A small model that predicts nearness at each pixel, trained from scratch.
Training: 7400 steps, batches of 256.
Data: 97500 training examples, 19.4 epochs.
Rows from block 3 of a small model that predicts nearness at each pixel, named by matrix and row number. Rows with one number belong to one neuron. Each number is 50 + 10 x the weight over its row's rms, rounded and kept within 0 to 99. All counts start at 0.
After each neuron's rows are labels from the 100 images, of 14848, where the neuron reaches its largest size: "strongest on" is what is common among them. Only what is clearly more common there than usual is listed. The data: rendered scenes of toy objects such as cars, trees, mugs and chairs. In brackets: how many of the 100, against the usual share in percent.
# gate: MLP gate (model.blocks.3.mlp.gate.weight, 192x64), inputs 0-63
# fc1: MLP up (model.blocks.3.mlp.fc1.weight, 192x64), inputs 0-63
# fc2: MLP down (model.blocks.3.mlp.fc2.weight, 64x192, transposed), outputs 0-63

gate.45:59 50 50 57 53 54 45 56 95 54 49 51 22 52 54 29 61 50 50 58 47 50 50 50 53 56 55 48 47 50 50 41 48 54 49 50 27 51 74 62 45 50 50 29 48 53 60 55 51 31 47 56 50 45 50 51 43 50 58 41 50 50 42 50
fc1.45:45 34 50 53 49 35 52 64 33 46 52 49 45 50 50 60 50 33 49 70 53 46 48 49 51 49 50 50 51 53 49 50 34 43 53 49 57 56 49 45 42 58 67 80 42 54 53 17 63 50 53 50 50 33 49 72 51 70 50 54 63 50 53 44
fc2.45:57 50 51 44 50 50 58 42 50 51 51 64 50 50 50 37 52 33 69 50 50 52 54 50 47 33 50 19 53 32 65 49 49 49 38 62 36 53 52 50 50 52 56 50 57 43 85 51 50 50 63 50 23 59 47 46 46 39 49 49 50 68 50 50
strongest on: white object (35 vs 15.6)

gate.176:41 24 52 64 63 41 50 50 52 41 33 50 53 44 50 54 50 51 33 45 57 54 42 61 34 51 48 31 50 51 51 49 51 47 50 61 43 78 50 59 50 48 39 53 70 50 51 52 54 37 76 64 49 43 65 27 51 51 50 52 59 48 50 50
fc1.176:47 51 39 50 49 68 50 51 41 68 50 65 55 50 48 57 50 49 66 49 03 52 49 48 49 56 43 50 52 50 77 56 50 38 43 49 51 50 48 50 50 50 50 48 51 50 50 50 51 49 40 34 60 50 51 29 43 50 48 73 52 50 64 46
fc2.176:52 50 50 50 51 60 50 50 50 50 41 51 70 50 49 36 48 44 54 66 54 50 50 43 36 24 45 50 35 35 59 32 45 49 50 50 49 56 50 48 50 61 42 50 92 50 55 53 50 50 61 54 65 50 53 50 52 50 50 50 81 51 57 41
strongest on: white object (62 vs 15.6); its colour: white (38 vs 8.5)

gate.109:49 79 50 38 51 53 47 47 50 50 35 51 56 50 53 50 50 68 39 44 54 61 40 50 51 41 49 50 56 45 64 20 53 37 51 56 54 50 50 39 50 19 64 50 50 51 53 56 50 50 56 45 50 74 50 41 49 30 61 53 50 32 48 50
fc1.109:56 61 57 50 91 66 57 63 44 43 48 50 38 50 44 50 51 12 50 29 51 52 57 56 57 39 41 50 45 73 52 42 50 51 61 48 50 48 50 41 50 50 53 69 48 54 36 52 50 49 42 47 49 50 41 50 50 50 56 52 50 45 50 50
fc2.109:60 45 50 50 32 62 39 58 53 42 53 50 49 70 58 50 68 46 51 73 57 49 50 52 57 50 53 50 40 50 48 53 50 74 50 49 74 50 62 47 49 50 56 46 41 50 49 51 53 47 28 45 50 50 60 32 50 54 13 49 52 50 39 50
strongest on: count: three (65 vs 32.9)

gate.9:28 30 52 34 65 42 37 75 49 49 40 63 49 50 68 60 57 47 45 70 50 48 47 54 44 33 50 48 50 55 55 50 46 41 45 65 37 65 49 22 50 56 50 52 49 36 50 55 63 49 63 45 55 50 62 51 42 60 51 42 51 43 50 49
fc1.9:56 48 51 52 50 19 49 54 49 41 51 51 50 51 53 55 64 41 48 62 55 53 50 49 37 32 37 51 58 55 50 40 60 31 58 60 63 38 49 33 59 58 41 51 64 24 40 50 50 50 51 46 52 50 43 50 52 50 76 51 36 42 47 30
fc2.9:51 49 51 48 52 42 48 50 55 50 52 51 48 42 56 48 50 69 28 50 45 50 51 72 50 43 49 44 97 67 40 50 54 65 58 46 27 34 50 39 51 50 36 50 47 56 47 49 53 54 49 52 47 45 45 47 51 52 49 40 69 50 49 59
strongest on: house (25 vs 6.3)

gate.128:46 50 51 64 55 37 79 50 50 31 51 50 37 50 50 51 60 50 37 50 47 37 58 51 48 39 50 53 41 81 49 52 62 39 58 50 25 57 60 48 40 50 53 53 41 61 50 45 65 47 50 55 40 33 51 48 47 57 69 43 66 40 56 49
fc1.128:50 12 50 63 46 23 50 83 50 50 46 50 55 57 50 50 50 12 50 58 54 51 39 56 39 51 50 39 44 47 50 50 42 50 50 51 50 50 50 52 50 63 54 55 50 50 50 50 50 44 52 50 50 30 48 57 53 50 50 41 50 48 50 44
fc2.128:55 79 53 50 50 49 51 33 50 52 53 42 29 41 52 44 48 59 30 44 50 50 54 84 56 50 50 51 54 51 52 49 50 68 51 50 47 34 53 43 50 35 63 50 45 57 50 51 35 51 49 53 45 58 40 45 70 50 49 40 54 27 38 58
strongest on: mushroom (25 vs 6.8)

gate.136:34 51 51 55 50 57 50 49 51 51 56 50 50 71 48 29 39 74 42 59 48 44 51 74 76 44 47 61 60 50 49 50 60 49 46 55 42 50 55 23 60 50 59 51 54 45 63 48 45 51 57 35 55 42 50 72 49 61 33 59 51 52 48 48
fc1.136:46 49 52 43 51 66 44 51 50 50 48 52 51 48 48 50 42 50 52 33 60 50 48 50 42 22 86 53 47 49 52 76 57 54 52 12 54 52 53 38 60 53 50 50 50 74 56 48 52 45 58 46 51 47 52 50 56 58 46 51 53 43 45 51
fc2.136:50 51 49 56 61 56 51 48 55 42 51 39 49 63 51 30 51 51 68 50 51 30 56 50 43 63 54 70 22 54 50 50 49 51 41 29 55 46 48 51 74 50 44 49 45 48 44 58 53 49 38 38 63 38 51 57 38 30 63 40 48 48 69 57
strongest on: white object (34 vs 15.6)

gate.68:56 70 67 64 34 37 60 61 53 49 49 54 50 49 45 54 51 48 51 50 42 50 45 46 57 74 52 53 61 52 50 50 76 25 48 62 43 48 52 50 31 51 59 40 37 53 48 49 16 56 48 49 46 47 49 41 50 64 41 58 50 50 49 51
fc1.68:64 50 39 50 53 53 64 57 44 51 45 66 51 59 53 49 50 35 48 54 47 49 66 49 38 61 49 42 38 50 41 50 50 51 46 50 50 47 51 29 50 54 47 50 77 27 49 90 47 52 49 73 56 57 39 44 52 49 50 52 56 44 49 40
fc2.68:51 49 52 42 62 67 39 50 59 52 51 50 45 57 49 50 51 51 62 35 52 49 50 49 49 49 52 48 56 37 36 58 16 50 50 47 80 47 68 46 62 55 54 50 58 50 48 50 48 32 45 33 52 46 50 51 65 62 37 48 50 53 20 50
strongest on: light from the right (52 vs 25.2); white object (41 vs 15.6); its colour: white (28 vs 8.5)

gate.76:43 50 50 50 48 31 45 75 58 50 30 41 50 62 50 58 64 48 52 48 50 69 45 50 50 64 52 68 12 50 55 51 56 53 27 48 61 55 50 63 50 48 49 42 50 51 52 47 44 35 51 62 56 50 51 57 37 49 61 46 49 55 35 47
fc1.76:45 51 62 49 72 41 50 86 51 50 50 35 48 60 56 45 51 40 50 55 50 52 59 51 63 49 76 59 45 49 44 51 47 53 51 48 34 64 56 45 50 50 48 49 40 59 51 44 55 18 56 53 49 42 52 54 47 53 50 50 48 52 49 21
fc2.76:54 50 49 87 51 40 52 53 60 50 46 69 50 81 49 51 49 51 51 52 57 54 46 72 38 33 45 51 40 46 50 48 57 59 40 62 52 65 50 54 54 50 49 54 48 51 31 46 47 25 51 50 44 49 60 32 49 47 52 53 50 46 45 44
strongest on: mushroom (26 vs 6.8)

gate.185:48 48 48 43 50 32 51 47 52 49 41 33 56 50 41 26 50 75 50 44 58 50 53 51 15 50 62 48 66 49 50 64 49 44 71 49 47 64 45 50 49 60 67 50 39 53 61 53 53 56 68 44 51 48 44 45 47 50 45 41 69 49 52 46
fc1.185:36 50 46 51 67 37 45 50 51 45 38 35 51 50 37 47 45 60 48 49 50 51 38 77 34 61 57 45 53 50 51 67 64 53 56 58 50 60 51 58 51 54 60 44 50 53 60 49 51 52 94 50 61 55 47 37 37 50 37 54 53 44 48 47
fc2.185:50 50 58 49 35 48 35 61 35 37 62 50 42 46 52 50 52 52 52 50 50 48 49 32 33 66 50 66 62 75 48 55 63 42 55 55 56 59 60 65 52 50 50 50 40 40 48 33 51 34 57 50 46 52 57 78 42 50 50 69 36 53 43 39
strongest on: white object (36 vs 15.6)

gate.131:57 50 55 48 49 41 59 48 69 50 76 44 39 50 48 53 49 50 50 49 51 69 50 50 56 69 55 33 54 71 29 50 46 71 50 50 46 50 38 55 65 42 50 50 27 51 65 40 50 51 49 35 41 47 47 50 49 64 39 65 38 43 62 51
fc1.131:56 65 56 40 50 60 50 51 61 50 50 50 50 50 52 34 50 50 50 50 34 50 49 50 68 32 54 51 50 52 48 50 52 54 51 50 44 34 80 44 50 50 19 50 50 50 23 46 48 59 34 50 38 50 54 45 71 43 50 50 50 48 49 75
fc2.131:50 50 73 45 50 54 72 50 46 36 50 41 47 50 47 37 49 43 34 51 71 53 50 50 50 49 53 51 49 64 36 38 42 37 57 43 31 62 54 50 45 52 51 60 52 50 51 50 76 53 60 65 45 22 71 50 45 50 51 50 52 41 50 34
strongest on: chair (27 vs 6.4)

gate.187:50 50 56 32 55 42 50 53 42 50 51 53 55 62 50 47 51 36 49 58 50 59 77 52 47 53 44 48 59 50 36 54 48 49 32 50 67 54 19 51 48 46 50 50 48 48 69 37 57 49 50 50 50 49 44 53 90 49 59 62 50 51 40 41
fc1.187:62 50 44 50 30 49 47 54 47 50 55 58 51 52 51 79 59 48 28 71 50 57 50 51 37 57 44 40 47 48 51 43 64 50 46 29 51 49 42 53 63 43 45 55 26 48 57 55 48 51 50 78 46 56 48 50 47 48 51 77 41 55 48 49
fc2.187:51 50 52 63 41 39 50 48 35 52 70 50 57 70 15 55 31 55 51 53 42 51 46 46 47 53 39 41 84 45 44 51 54 58 47 50 54 32 48 50 51 49 56 49 64 48 48 49 47 49 54 57 49 52 49 50 63 42 50 71 49 55 63 37
strongest on: black object (38 vs 14.8)

gate.18:52 56 58 50 62 11 48 46 50 50 45 35 52 50 57 53 50 46 38 47 37 55 57 53 70 45 51 49 47 50 61 62 54 29 52 77 42 50 45 49 40 42 52 59 50 63 50 36 50 49 43 43 50 48 52 50 81 51 56 50 57 55 47 38
fc1.18:61 49 51 51 41 50 44 57 51 50 50 37 48 49 46 54 52 49 42 55 75 55 43 49 39 45 52 46 47 52 49 52 43 55 56 26 51 41 54 56 56 57 55 51 56 50 29 50 36 55 37 53 60 48 51 52 51 15 49 15 58 50 50 74
fc2.18:66 64 46 65 50 58 49 44 51 46 55 34 54 50 32 62 36 41 51 49 51 65 48 31 28 52 26 43 65 30 42 58 39 54 48 45 53 35 50 50 50 50 58 61 54 58 68 50 55 54 50 53 30 50 39 56 59 51 48 29 50 50 45 47
strongest on: light from the left (52 vs 24.3); mushroom (32 vs 6.8); largest object: mushroom (25 vs 4.2)